A small encoder-decoder audio transcriber, trained from scratch.
Data: trained on phrases spoken by 400 fixed synthetic voices, 14.3 epochs.
Rows from block 3 of the audio encoder, named by matrix and row number. Rows with one number belong to one neuron. Each number is 128 + 24 x the weight over its row's rms, rounded and kept within 0 to 255. All counts start at 0. Numbers have three digits each.
# u: gMLP up (value half) (encoder.blocks.3.mixer.u.weight, 576x192), inputs 0-191
# v: gMLP up (gate half) (encoder.blocks.3.mixer.v.weight, 576x192), inputs 0-191
# out: gMLP down (encoder.blocks.3.mixer.out.weight, 192x576, transposed), outputs 0-191
u.417:093123156118146089115148084119103095100119132105177129152139090103159131082130140139141097166090093132122118052100101120109110138129134129115123126150121143151095148143088087091150111112111160135097129139157109147132115093116110112146146130089133128116154113144083190162117166102119126142138143140119129146120109105149129106177140088166110122094124130098146120145136131113124129156133106124182132097125164131145129114166140124121116121103119121128132081102119128102110111120089105095151160140117125185146138081144150086113087146126154141135120091149122134095104087135117155178
u.418:132132150108120090130118123136079126149126116131191120092112107128117158125165127130102159138116153122149134214142131121138131093096127142109128102124178104121151123097135124121126135165107112081084136125127103105118141141173137103119160095125153121123122145086122121119121122113067153127124142139138074132130120123137089137164145111166123163131123148154119149147115157150151090113161113085111129148121125097156180078117125131094129162117123104103121156111085111107115114147124138120083090111124133082112187139121132123099129131141116115154166095151142128190102113088112102122
u.419:132159052146123150146138149119140147133131145106172135136108124130125097108147109151150131147192147118118126163120125103129103086095135119140097085152101109137127133082129101127110109167116130110144080090172088123142129119126185107139122079177117143122127164136110175093134136153111166143190142118137138124160132128147153158107124106095123160081125119079124158150128122144111148133116087111141180147141115148119179124133150130154144112154150131128163157126138156114134104163114149127073125131122157162103118155139099138087179120154128148152124143123136115136130119140134099127
u.420:140118143176164138143177148167119112138165153095099133106094084103186127155118114149123121106136131107129127136146166153133122127126124114114154126140132120083131142173170131189125118123146117150087163118127131124124128198135143131153146112109129106089099154105145141146118128125151154145163151122174131125132142096127086123117121121075174146112138142126136138091086136155105085155098079125175161122076114099095131147137172125100115125129110152148133122122092176094092167138172117154142133122129134160116162157117127129126137165125156133135147111157092126103124137142129129143
u.421:089182164120187102140151111091140134126127114184169131140112159139162077173099110142113121160137128125118119118106128115135175122133144146093142106145115135111152103115166186091098100108129148149122120078151097121129125089179154129144137149118105126141153147109143121116155172142126126121111094080085126100116194146104114133107148130116117143100112116122152155116121098155148129104157156126119122113151095158107151096109175127131164157119096123122115122120116115090099135131146110128089120111106115107140138116116138166140121142163127087138148072118128113137103150128092097103
u.422:106144138122107142128112177151126104098137153129127106106142154122112108147127088111130109158127141140142104080143177162155125141123199149127132174137123113127161169141130098146137157130091138152086126072103106113111130096137142103134123166085073099157117125102105176149154139166119160113136166114186144094100101097128154135131173100129118131122161104099149126129128160120125151156138107112170112113155146161133113105112093131150096145097119110139149137154131102146111123176143133107096117125152136143105057118126130156152155097117145155130144110111147125103168146134107113121
u.424:142139139117080135139155171125119143062116133173143118103109132129117137140087120134136125155124099105130130142133152104107101098128107157138122102066103161084142172137118087124146091092116140106155096135110111162143128124108124131118155168141142123102128160173114114065111109142106146137143116088124159120151121106134165141142110142153148126110148139135171131103136168091148096083139158142135127144097157127129086107125129129119130166105182178142121141130127126145105076102118131088124142102086189124109154139121117151159116095079109120162116101097144149120135108112109127136
u.427:100120120085134154098142109123153134140134131102083142118128133146043148113140133145136140109098154127194146168116115119154153137078164168111129164127161123149116125137089125188128155153092126129148162099137173135122167160180113130161117132140107182144094104114120119137108147114118077120136113125098130123137127108089128123129151128130111133119138144113100142098183120101137123119138125120147113125092108109080156140136123121099143117150102122135138171134137148101131157105119114162102115167144132123190138081163129151144132089155087132086143098112116137120159120123130151137
u.428:147163126124122168145087124146147145128145087145122056141100110129121108118138117121137115120086087124125130140107146191120138092107128109143131121170129115149148133101136155081105109138157084117117170084166100097099150124101113134109129146135159122141119112164147155140113123108079075146111115143107137092135117138148110129151114125114121119151120163153088141123166148104115159137177210113156175126095109135118118138108155083109147093129124086129155181113129150136172124138110140131098130133136086132125119146111130126114152166126121113152153145113171140110130139113148087141
u.429:119105155119158154130125109146121147102122126093155106118134138157152105096105145172114137130136110157125131117111129113113130066125088165141121160103141084094130112130118098139089112090120123084124089140143135132087104097111116182149091111137113098107140128130141105105091156126137126105093096149142065135156129113125113147123110143166120160121133154118141158100138159119098129118105129137207132133180118142152133086098142127149094118149134132154149118138108128127117139111095153139114109101147089107109129124106128145123142099177153131111111113126147125163197132116140077058
u.430:126169115151107157122127149150101104111145118118154130162147147104095150118126148097132144142138148098133208122134120098130140142099137153150156166171111122129146110087135106117141117116173138130175148135150091128186155136137107142095106143140133136107119104151096112123153103142119159099133099147165100107140115146099119110120143145142109123158117113102110095159106150113098187167153118124091138160108127155128101111191150111133136120150086130119091114105139100142138116158116083103147127102162122102153098132133153153143091173092175145155108082133119124166109134123131141084
u.431:180108141131150164104092145132129161171151128180166122085153104094096133145169137109149151145132091109077129103150124133156152132121130145129133141158155167104147180120052123084153155142127091098123105177120168150085134128146129139090156075140114097131142135135136094104108122069099138127131147169101106156120184113163120114154154149139157122139108120149110100107128122146144130112135124112117115133114161122130125122157146141143130114159165124166164139109131110148108109123077123113088084098129136144127135129159149136149157121112133138136130148152115120147119126104100147119
u.432:126117091172137138118140131106133128173200121148094143111109083143154123112116126125120147123154120050141135111161111109155113109143138137167167166143119148156100173155123125166145123161127111097129155134106123137147167123142139101155138104127107174097161142131110127134149095182115122140145165126158144086142133096097158143144114130154115175172123103136096153135131097122125121172130129165133121103111134119120124160128140123097096081143155139155162166099100148101148116148126115116142101141103118119088127094127122182094122106146147117116137118120091183147107149106102126119
u.433:104118107088124158149128137136091128103156133106181144136152156117154111106113174170122095107137158168154141179139117164120118119119146099110120076104143083115135154111133075124147133149124111122087102180116087122139098144104151134130147162118125128131120123106125091107101083107130166174107101134091131121146100143128108110151143113123135134116090073131084116124069120128135140105118148126142144126125116122122133135091142063095113136129097115079153112172100124123119132115148103133130129088096099125112120139128185110080130124125182136164140102154105123141128116105118136119
u.434:131129127126103105097128145111154195119116146133071159117122137125143110099127167130146139137178112121138147149122154137085181133139162155107157141161118119124152098141128100129092159094141126112128139166114136126139144129102135152102070138123134068146145135118137170129144119130106129100142164135122104139116107150117136072110120148148163116138145100194137106150153123126112107167126067138144109158146149126104157088136101155090110094125131131116145106146115118113163119137097132097102131133191170107174165129165126158109118125142127147134088162087120132112122113140138118082
u.435:133141143110174135129138112147102153139157110134130172169110122110139082107133089100157128122112122122123113159133127143168136140169114131122131117148176172095119094155128148141107159125168149112126109110187088134125157132091148164140181133091104156150070126128116132144125087094107122098140121121102112124050152108106138151162140163106112122171094114116115115113119146126115150135125128100115150082169173116142134113199108144142132143159159110148140117141126119126109132083144133135149115137146136104129145078132147081136109166115135092127135153112118101098128144154138103115
u.436:155128140121112117132112119123087156117172131134158110120109135160114081136113139106127040124168126160107077112153093123132148117155155139120156093135118112145102147126150107138113171158183124145138116125083166128139103121145155127118131113156069112131153109112116142123130119103120088123122139157135119116140152132118142137186079153123091148105103084115131125140138133169128102135123121108114098108137111088126109136129135117119098108166123161085139164114143106117118141137108169154136104120157152072123102123156115104136120142174119123158093106110155133178141161080146170157
u.437:125114176116110135142113135129132121135141162150101118137133139107095099166127142125137151151136097165082137167154141086116134090130140139108152118137161096164116115191141154125110126132150117112108138152123139162163153154111097173113180111116120111120116101073187130128113118094120155126128132105123121139124138072129072127148137131128132104133136148131142143112173104103119190154164131151121127141078103129101156148126117131146110127137145129156170109167135157149121148114107087167130147103147141112109149124125172136168103147157115118107143065156112096103139124187102145138
u.438:146127143152141113129127168140094147104104131154142115132147134120079158144131070136113112151122109112117145131109103145154145131127160141146163149089123104134122110169144162108158097109154109095111106116134116142162130089125083100099124114148164134148090105153119163137154107176135116114114157117177134119075145133105168155176150128108114090177114125152144107119135146106103144104078097073114118127161118087151141121148133144086162087100132138146143127137098118126115141107113132142077102080176130116102171097165138139109132117135146139144136146090138131134142138117186117120
u.439:119123122129156123126113139111118099088114071104148145155138126136125119107090147155143093092147143107127124159161133116118138110119144131097120137128114141107129134176106114117140143159137166099130188132135129118134126101115129100119102148127159079180103152171090112155109128110122094095143144147148134170104123141131100075144142157079114149141160147102124107113111125092155064151156098145121130124103108126148131153085126164091167165104102147153115148148125067130091125147131104101118133158132142116141139111137152114088132159085103140082144156155158150117171096124155158120
u.440:137097124158160158111142122120124173118179142107058153054115092128106136095114124173117155103153116154103150118113171110132132152115138136161138137113156131140163125157141144143162119160095067175133136155100178141136146138096117127145076162129104155113161128161120139104142119156140175120140122160147107134085147162122128157121122117107154171122100144149119153100150123108141167149151127158126129112149139166128108178134130126131098120158148124099090119115122111134178128124143152120131155142113142158111133135165109130146126155152098154117137121164175115137104098151112113132
u.441:148130144118193152106132158115121107143124125131132134133092181159142160102178144095116097136088149137093124170089119114107125110096119175135127106110110137118133126122141172158086169092111102111114118123134153094122147146113156103180138131152160107183094109136130139157102090130121132093086142164114126139151123139149091131123155106111133160129126132123137151153164145132155074151104145124118152164113147121123152117099071131148171134113113141139119121091114086103127154140152132181149170099116146106111118134107152136129117131129112188095142124083136099112139150134146112140
u.442:117163155113193149097112115093117124145174133107178126100105130116137121170138121086141102106159104110129124142161106105129116153145075132106128130047116147146122109156134117119139130117155168120131141099105137110106099140129111109132092124087152142184128133138132119122137122141130142110114135154113165091125148147077116139145121104148118158119116089095086134135138129125124130157122118100190104124133100112141139130149142154086112138144122115110146140102092141153134124110100136101141127155114126149151123149124081113177153104126152183189104129147076122098146111115115137067
u.443:146117131136127107151137113062188123116154164134136128171154128127099162099149161075110126168135142125131117110136150098108094177146120113111139129125116072116116099138131154155116119124126110110107187086163118133170121034094127144106135169114123137121130139116141138106149101106147138178119103120092139096155117128136138126103138156111143142126128162163156121112136114105129135130145124124133115157151166143141136120064099135123161119144113144101094136129162112128169086114137137172142135100133139093127149112112133136111140119059136154117132162149160121129124124087117157112
v.417:095142143131129133115125125137126122167119136135186088141137117147127116130088092143104166120118128157158146106101117130133083165136117100142162152158136145146106094140120149089157133119117152195122118131083137118134101155123132111116130128106113085126129162125116157143090120151104139146134149156137135145130114150171099172124154119167163109169149140109150137137122129169163094140112141160123076127136090139129090125099137132132131103092131153104134146153143094191136136125064109140107147156135127157134120145103130091121103080175087079131157101123158107108169152107150154110
v.418:145147104146135113172108101101138135140104105159136103144109116111114148116110126112119126145138126157099179094129175138090132118124151089154127095167104122106105136104110106114155132136131150148163141136157133139060135167102120154117131126131141120114120138104174158119125099111131116134146131141177152126163122143146124166131110134091151163097095126156120140117128154100154105160161153134163105120113145107090165127118124124136144095129134116123080158113190127156117089077089100102171063143162118085085133127144157135126154066119107145118131116113096104148133121127108167146
v.419:124127122143093112119126172094110172122120192147178120125151116159139113116126142131156136153095145117118101112074123130142107126168122169159109122115166115150142124119129146105168121114136121130130111118105114128159126147137107082140127168093167140145139093110160126121140140159112132135167127096080129139146130135118144130137143115150134095160129145146093177136131113163115083108128145122092117152113155143124168085069087129142155144161122128090090125153129124135120089111131108142103135162168126127170095147097124136146128078100141159159087125120188124122105094174094111137
v.420:122133138070121113117149117142133114094139157152143122129118147133192156118138122135146103079136100100115098141107160100183121147139124123093145099131118124105111148148142126108118113114112131124150153130154115125136174140153100103120153117118180138137131134116093144180119056152127131083105137079111125128148099134135145140088117155139132090114132168166131097158128175108117110093096146149108115107134167157152111114108152136151130163123157107171137102103144141094149145109100109133214152122125142166126106122093164116109124163122163142143131142112134129117132135190137119125
v.421:140186153142095142118123138132097161139114106124072150131125140152128166118112137120135136129141098164118172140114139139181137173098116101129109120153109186129161131162129139105110146117172098134053136179092146118126122172127135100121113103099179138156138138142136146161139127107101168119110117109145134134119125128093127157110065123154147161148138088119163098116084116135130173191142143137085109108158119140099114135139139147144138119114106136105142163119117109137127135138126158158156123147092119101144118130102116138094156161132102152120166131138178127112096154132110137136
v.422:160130158107134136134158148113175147114156167131113118119098070081117105125100142127126146103112133143158084113180102115095148115122184145098187143166160106166103145120118158110132110123153163088158123134114131135118127166165135145125082138110110109103124141174161165117127157144123129120108151130115163116136131127161152119118129154138120144161130126062156133129131121129133121119113103166109144137099139171148135106137120113133120175113097134142165099155133148138140155142109080107119089122139168115157110136110074141139147113104127154155138115152094163082165087124123142109
v.424:125144105144148108127113127168138095184150117142148139172123161090099107162137140148100079076134083121105078134125097139104118099143138123096087141101105115150118095138141120088119110131166120189109144123148138136165119103124124185112114142133140106143127149152152155127156127132131101146168119126151107118155122122106098162141172123150119136088124153105108111135145113150089146111175139137132158161130138127109140154147120132124096104142094111120128105123123162108093086110153157130130167094149118090141113124116122166070093127103165185109161169155138117125116133145125160132
v.427:156144151166134154133121145124122116115106109128150072130123106147140124133122112122112113107147127158132120156114126153154131084128117134127118090121178130133127097122102139150160103073098121120150080125125115134121158129083134171158144165141069151105110147135120131120126124123092103126119125173141121137124115156113189120128171135082161142113147127159113114138182105145137171140110121182121162091124142133130118137124119143159144114139061119137092132120127093169147125154163172139107134162122151131113119116073143165110142157155075116162075109119140167124163092119122135153
v.428:130069138112149146142194148180123138134162137092132110138130141118142117125134131159120126102093151116147124146153145126122093141125134137126124141121129090107122110156131117126152121156127135150098069103128069128111150137141169122139146138093138130105147091151125091127107105098127091087107105149124162097146114121124119162149138099113116098133162138154121125119110129096138122117118147188129188078127107138107184156135056151124161108146088102134133108104132113153098139110113155123120165109118169182118107137134152145135113180150110129160089145137141109116156118154113118077
v.429:120081171105090139157140118142134132123126120127096130125124132132101140114110072132129119148128132117139151120144127138162157080100145138138130134085165161152153103137104112136194150146138122198156105162130154108129140115146154075092127147102119172136111125145112159101130126144163123137157141131131219098115182150134110129142123063154100129159099109111159107150159144127150146073122139160161142183119145078130146129135158108119134097152173137139117130117092105143139125152124138103129130127144133151112114133151148142117117119117153125155116134142087138143124096112136152099
v.430:084157132116165120171144127106183096139134097124156068140154094109121086126090144140107081115075125109123125094126133130123113122139139131123148088134089111115129084123118140139153158104149148134119095120152121092105142150217137151168114082143081141102153090136146153134111155120116144147148126147124130119069178116102129134104133111115115090162099149121150111165112119140147118175114118143127129146110134106101098097116131105119126124129139135091120120150106117145144128139084119136121103113126138093117103130092094163134130128148091099127179132112124136135141154130154175166
v.431:110121130088163115110127135116172093136142099139133130136135147095144136140121155113130093154108111109106156136143135130161158148138168128123189109087133143135129132129105153124146166134142152154094165131109107122130108135129088118090136118120149151169166136106111129113079145142103147138100146187115111115130138115180139161151165116116144157113153139084104199132123111174155181173144133071120151099142132132155145120153114145123143099108125136121146151144162156121110136093112117164174120079103131127160136114151099139172124099142170124064148128125115115100143134127115111126
v.432:114109109130139123125117092164121079165122159140161093116139142143130139107101127136115104112112143110136118107124142117135103150129147107120132187114131112132118119103130127137149105134133122151125072067147120090116139127193136088118132147123104123125104116132133104124178150132164101138123140109127113141148116156095103141106158103139132055151124169153145114086105128126161127125132149113123118117132106119083180159110170155105125126147122148119144085169155121108071177080095151122110135157107131147100153097192140123116135135131111160127152139150134095102128133130106133052
v.433:140082123105123130133145137151123131107148108160110131166125109156149077091112118123108121123113100121137108143135143146137156103112090219114131140176160136129133124138122076130118119131148130148146129137092077141147143108175090124106145147099136137090146104157136125116114107150122106124150137090144145119145127170156079223135100147135114132159138103121083101129156157143148126127098152110082131174133132125143133136103139107162139136132138131164153146092116157116087150126110126151131116121113175161149140123133141135178116116150114094130124093111160111117145120181116159113
v.434:115091123191102092124162126143132106105106134120161137133126136128126158131142134138164135166133122142133100085106140119124107148153145108138133131131125106114090179165119193135066153118112118150176098104143069112141135112106123093090104131134119126091087141155161109072146129136141121099125149127113108133120138144142109150128113150096120093139110151121151119108128133131148138112125133107166119134137103127174115133152150102135154133102112120106086096148092113140120104079127112140126152151164131091110155157121142143113085149101174194096117134136160150078113117115081156106
v.435:140118146097123097142125130101074112142082168151144132117125123088159143106125144099167126126099096151104149126127126196127101128103100093161215170151134127089115163141105126106113116134135131134138129143136139111124123143139117112192145061098164141133128170107129112099125119202111096172110175146112126135113131123118123140110116125132125133151150143157123123109123140102142114117134098120122141128140124124150159096123130102107163140168165106104156132120132098131106111088130102166159121095137144174136152160137158106143139144125146161109121104149139082164094113138131111129
v.436:152177123124115119106092130128112091160108110116134143128172145075143154164168176097105143137116172128115134132139136149135180174129172116131124218141137148110125112105147117139162159112149162125099093154165118163143121103099089142111124126154102103125142131146152132129105101123106146063128098130138128128126096147158107129098095124114125153098131124122098084114100110120142128094138155150152153153130124128110116130112116113124118150102170146155095099144113136118196115145117169180134101130122135103113132139157140113144120135148119106129133116092099114145081115127150099090
v.437:127083153107143152114113098131125109110102098126139131119159178145057163132117162088106156105122140126166154098165110136146112117105121156145141114164133083132134137138134132111157170145180120124108132083144141097147123079133109132129137188169163123119101109119136106124139094165152156105154166133099129161147136138117139140099146106138083154121108177129123176080135145125151136098111146164118117133108115138183150135127164129152091131120137127115123129090127140075150156133156151127146138102158136139070103101134124128111164133113106134137094143138115164091122139141145127096
v.438:082115139118122124123149140108179124144126094124136130070134121176176164123078158125158137127131166125141123140110107093073130142134108114132099135164130103155118131123103107127146119130109089101116175142107125128139137102171154102118093092101124091149132123134150138132133136154174119146121155093122108141129134143134167129106106168147111159108093086137157138116103113158142110175148166098123127120119101122146145121105119157124081114121110141119161134105103154103136123177127155126149117152137110130108177170117111166130119109190097135123164137160122133084094148136060140129
v.439:122127130130146149156122103151100113145131139130142160115130128095127127145097138125133141133119119144152145121156107112105120110135134118144089137132116088120131141141111128144156143115123129087105121190130157114122065124098144144128123140120092121156083133162108092104092135128091118128145185106128147116112101089107119134124120167086166188052153129071128157161110156126136137133141127089178150111167131157113163135114132146118160143118127151144118124103130174106150124106159126161139157134130107126157151177162098147094102144100108125122148072135146135183118109108102107178
v.440:103113130092138096099110099124164087140141154135172137155111113118137145132148115138151111150122146155129125123143097139115106136129116140124167169130142210133088136126143165093127133119198139114144128155112142142098137091132089090079129132142151143162164135081138094135124141156115143117128122147152122112094105125144138125177126159137113140119110138092068141161148148110122119086128127156114158148126167126115072090129113123123157145137155155145104152129157122100101112112136116106154116130131166114168122126139124171124126185152119135168155109155141152125146157074127131073
v.441:148110134181167141110161132124098127118116134143117104139167119117128159100132133123119115144104087092146167169092135129114152091117153127116119168122137100087109138100161125177142092085094119104115146101109129155127097129113093134109136146113153103124104150128142128119139104146137111156131159119148107106196093120116083159147162147157116137115120076136160156160090151149129101116165119125132110143128098139121128152131120092126113128113175165161135145162170133158112131127102104116139130154108172096118134116120099144134109151138155079147114103097168162079145088105143145171
v.442:123171115105142136111091132138143101156132143122146116078140145096096139105176146102144159161127111158113136136127127126120151161135148147153113155076112147149152101113106128162111153151131129164103122155145154116138119139110168114155117121106158142107160115083138144126123142135161132104140129114116144121112107133100142122103148122128119128126152132114078097136153183129097167132113137146143099167123099113120095140157166079119134145113182108150104143097158115127138147139145165087144142134096148119166081168090118151154167120158111185161150160137187138177107109090138144149
v.443:139158133108140180171160146142144110125158087088105111121137130167142156143093111124116161108145106134123142161113125150137143113158107165124097110141096126140149127090114161120186111064136157121121175174183130134136120118123149114140134103115108156165117157140145115117099140085156092124107120092107178115144179154158128123149117139122170130112127142123143141100163124108101127143136133173146164176120155136119120124140156152068140099136112106117159118170131120106128165134112163116096122137142120139129140099132136130130138140090156151140103150078105150066142122127141114157
out.417:110093167146103138154128119123101097139123135118142148128114156106158130142117142144184091102162102116114134131111125134129116106137147097134133103080150100169107090135102128119108130136058120096145140095166128120125115144141147130142160133100117136120120096190144121132166151106124138119148142148109152139106154114134141150110082164137136118144144117127131123105117181107106145163112128095171087107151160124144123113190162093170127166107111079194112159098120121082133098096092118112143115127121137140116153120081104150105105114089111116132084139135117133095092114155105120119
out.418:154101173111125094118182131086161106109149121100116125118131128147126101094091143122127130090152131131128156133070130128097161130115141108168129127147135115168087155184103137154109133084119135088091120129143179108151165157131149157137081122138095131112128149136107135114153112138139099156127093120165152139156127151085143099074102144112093134125110120104137120134122110109095130090086146158134114101140109159109151127141105132122112130162146139131117150105121075184070118155141150159145153137133133177113098150120124120106149148153120109117090108126122120129131078104098112109
out.419:139120121127121146112139141082138082127143131153104130142109127114159109118131153123121164159140129132122122083098143126100119123145141137092160104190140174140135133103145134168148149094096185106159106123093100127168120162125145118061162125101155114114133125151121141130151122143129114097191135149113133116117109159130098159148116167119141142160119137133127127111130127106124122140144106103150147102130112071073100141137144076169130109146089079118151150132119121139081122087146147195101128103142132133135154135138132130108133171183135111133151164118090143151137129097085127107
out.420:106117122149131138123151076122135137141073160124153127117181165141138121112123185106159148152132108130153110110124114107149143089113128124112142078090122164114148143168133129089120110126164171194102127094155138102111159159143070125121123125132120133120118115111086146112118146117096185162097136105137110125117111149153117128092142159138172141122148120090151095153116094128085143113137155078127118175160136118144188088099127148113134099134129155144148120127170118127132169136149116116097158093105131089113130132130117133124113150139130147123158166142117107147146153111125088106
out.421:167123126158117139145117140095111124126111141141121164150148114139100108129143144133140119142098101120104159176132125170121121108158124103157158109107147130124118119108150130106131178189117139105148133159123106125138148122116144113169120141144105111134120114128112169123099163119162132133166125140166189106114138132148100115122125171146135147154121144147132108102122092135144145112142145110116115116116140232175121064103109113125078120121144172128095150110146142091158107164073100112111125127128143097148177151173117147101118150109111144128135110105101150164126121105170163125
out.422:150112151108096090088105158088116108131181102143172092122132158120128135120114095112166141149091136117154144089142143189137144105175103163120174133086102126112146117141133141103143159091128107136161144089119144142152115147146129121106161177138121139095109140090129174132129120154135147088148152115108142130136123085156205152127152099101151145105144149168103119143093127120153120112135117156116123120148134164132113111119124121166101113112129062085146106120116099164154126143148119139142094108118107141124094111142102120165146128150191147138111119112129129132125143134115108130
out.424:184148137131118131127105117136145083081129111110117118119138126081096124109181157118139118119116145126156102090135143137141149141164124144143131133105155159159131143152099104102130126091133176081131140144144155141102124145120106103122107144129133165127094106118174163114125111106118151117136117090121127123158119086101121141123113139119175139150103134183150137100133133143132147127125127057114104125175121187099117101144167113107122139103182132172134166118138169150123134135124109143123153153087161106147090152101125134166104109179142114119166158110130099130125136093108103179
out.427:121128105167096172124160152123135135130106160109138105140151122102101176144067145161113083100104155146139109119163130122125137100080108114109159143135158129092181110093115155110083157114197118140135141121094113165129141113147132121096114131083143122107112152121123119145157131110147095177100087133162123111127158147165118161076112147093156108113147127158123124113113123089145125152149147107158139125165135124161122114139117146115118104074097119110128159136133150118107191132119151113144127113108165129123139131137152112108083121150111129138118160130091111121142113176115140170
out.428:142108114163144120169089160107128089121115125132118135108121166126120167123109105125096115146156109099098134107123121111149136135123126159117135113141111141135163158071121134083118134128123115121125124142176159141137139091167129137090123102153099121153127118153139116136143153095074146119134123133145155118121121102166095180125109152131117097143077125094120093111115097158115157165099136084112117177143138072130133108140092163099113111146097129155135137161108122154108145133124114132106064126115126121170145138143165118140116103109183070189109121121103134163178135121112127153
out.429:169127113116102158153122124135145110133160089097128104137127108118087124112103094115113173146173112117137133097110101133118107105160133126062116104097096137157151131155114110134120161115128169131112103115145129139164123101122105116106109142126114134139139098137162125111119095164143165121126066140149122130106131141132104149078162125139135133070148120160148148097130117136118141152109083114164123139105133157130137122114113132093104093149120114162126137129100139152094145139122080058156123150151101158113151099055135131110146111123118136084118076167106115151161162173141134140
out.430:146133148150116146148112121133112122136138163124124141103200128150128150144070154109115115149095131107126126127115128104167108097145116110168122115112131111096118095111162108113111136147170098131159137158148152130162123103127145107107201145125105160061097152138141157114075123148115116139142143153111121108141125138079142170127123103125147097116105137127156116103131132084127129157099132147144128169088170157141137135138113114150140137133115134129106126132083137157134054104133113122172127108110183138109145141119088121175110116160146138108088107117102100156146135095131084156
out.431:077132132149113146107095138085148107110164137076133136129130128108164089142154077140101141099097121135150155132080127161166113125158099128155156114195138089115101124105152125108111084126104164095124117170088135161150127140120147131116127135119132119152123127132117136159136120124085124149143127125128144134103142144130121138117125148177103108144147109122111116130118095097115112130104161093138100135117100115096115199128141103121088102109143115100141135175158168127156117175094122146138131173086117106136127173118137161156166150126126140093147102110099072131107115107150108149
out.432:118133082116092135130074156133148149145121104153129164135128124100178148143136091145111132162103148128100107095114150155173139039135159140090157133128123154192108153140123130108107099110124119161134155155130097125085078104132122155132128127111136108123107183112090108136164111098119180099163126101129099108176082120118124161141133163135153123109101129088162136104162141108145120132087119162135133077127099122151107131094158120117141109155163151139113122116153142139097110142122095150152133099143122116123141107099146113156129135118158139122108121122148118159132147144139152146
out.433:102109143151109132090088132124130127103112124056155094141118105130131106107131131104101140169099136123091154146146137149098108134144141170163135145126133138141094127156135132128109122119107149115105091129098094127148131155097119130136103142133174127119150132152158097131132137146130128139142126144152106106113138149122153132157147178110127095111123130071133137129132123164168150105090200104107149132099136122142092083098118151128152159104107168104158159129134150120156138115133171099122140148112152099154126128158115164164098184153164165119124102162094125179073082143149138133
out.434:109145115147151096119115128137089129167114130139115086136089127116138129162106113136116166123141075094110188179121093126095109076111048105118138121093110126120112135128121117112076132138150185137130107101127100109127137098114105115123104133102118148097123151156103107122127131136126138130117151141159095087136137107118093133133140176113137156101111110145135132085130138140085133130120097186096124164091123105082135143097143120110103165090147102136110084123123132200116096148164098162141129117148166116140126126154106101098151130121125155121155124158115136107108121134118117123
out.435:134158137143140148096074051132134142186103133100167157114120119127170126117113123144147119141123159118135110108151103081129125098116113093110092111180067127125088145073112127138100125129119163150131140115090162107126121101152112143138109146145150117102187135121068133124156126124117140101125172097129114124139120157138086099091156124149107135133121144132095130078093101098151123146144132120173112141133126136127173124103123126102074093128109131160128120135121092152116096136113101150111123112096118125129150131135087114152171108155136116108148144123154151122083159116109122138
out.436:122128147077113158111094135139121123121137116169140096110112115168097117112137188149142102135122129139141109114111157147117162140120098110126146099150141115127142140161081089127141164130149119101083153140121111130173122131131118131145115142157089158124130162145101091182073145159121100150115139118138170123120102110166099160108078102129149159124140139124155122092107113117125149143088107094140112138167132080107166111106123153160077150126155110120102112138098170113091098127140138152165125117120082134127112137101114138102104136144099141097068179119141132154109108112163140114
out.437:131168113062112138165137131139178137151104101144135111105126181115123138113125101167119134110149136122155136160084099133151102122106150174178164154152142193078157163102109129169113134087114114146091113170131146114111108097146164096129163167117177077117139132113092095118155140129134138128142128124099111152122145145125188112121165143104152122111124068127122097121100126127107104122134130113102087105141152138134128130152147165122113163125105150142105148127136106116096164111101142136138117141177151124120124109103102170149151133132123124111119151131134122122148136106106100151
out.438:141121139116147120189151134094103117139120128132100095114120134126138118119129069150150133116098131079142128141117104118128126137116104125111129118154159145123084093099188142148084128113177138143118159128108105143156097103091147105145104107091131124130073117159131139115145118152088140142158144102180131134092060160160141135197140113145167067128100106131135135143125160128152120163070126112139132141181168119134162141117135124145129083118112132090133128112119144159145132141154163112097116093135107130115134130144113163136177108146121124150103113124125133131172147143134141143
out.439:125129136111163116154124123117157100089131107121109165168127074107171078166124099170114143133145157151150103112155102123116114099122120110123144084146071113132095159142099135133098159144098142134123129119136138142149158119153146108119127145135087127126183108135125103129078123143151148137131096142146105131137130133091132122101113133115137123104133162202146137159115117144124113131130136127133133121151093104181144124149134120129126120135147129157103165141137073119096145086120126143141105152103061127101185123123142106074177123156155127138130111153110152103122098166100081101
out.440:122113128157123102136109130108120123139071109109133106105133083118113095137157141118106098105136173109144065168121105142094130116116134099107109068094113113141131120141132085126092115149121131137132140130133133087112126110142150145112148129157133134108140099128087114141141115145146144095098155133117157141104131138070170120100176096143138097165125140115109117104154154109117120143158139157091130134027148163107124138130107137166134141104118155149145102109065099115118126103140146132114115114143169118154101130110118123065123114181141112140119122121173149125143126123141119080
out.441:115108103077152114141127120126181112145130156132117153136127130098140123119155131119112142131140142183157086084131163133166147144118139106129114104132076093140102106160113117109129167122159102145144078081100117096114112104128105154196123108122082117138126131151105148097136161169096129149144138131145136137149118127157163146121175149140112168105102108144138118131128126145139152112122113103135115128091126135134140128172110139107104136120089155108164133082155082152175132142096121134099114102116137154107119156119106120109117098107161134158112114083076148122139206123119104119
out.442:156127114077135142114136128121110111042128134143148102136100114106122139151115134138141113130115108122122132109122113156151114091113098134104152135100075112119121144136100105133138144084133141117113114152167115160117122109116108153088157114161108116140129173132131093136134105133133153115091145128121085149172121121117139166080106125141107096150112135122129106115123121162132094109142040125107112103133141106130110057130108149150156119131106090140145118140107123210131119133086126120125156125112181108113102086110141098160115143134108106101100153144173151085119149128149110148
out.443:121117131160133127129063117155145134087143089096141128138131133096131135098077190143112117126103131149113143138158141131107122118134168146128125136108128124132116170132136098136183095137134153135134123145120135120097143102101117147099102093127137153105130171138153129121133129058139158128103152104098164136186159138143111131111146154065132088155137119186148144121138112156150148094121079169101143105156148139139118083114136122142114154112165091140163117147100131158106179109139120093116107121114146134150121152130158131128113108192122102129145107136146132132106118088176130142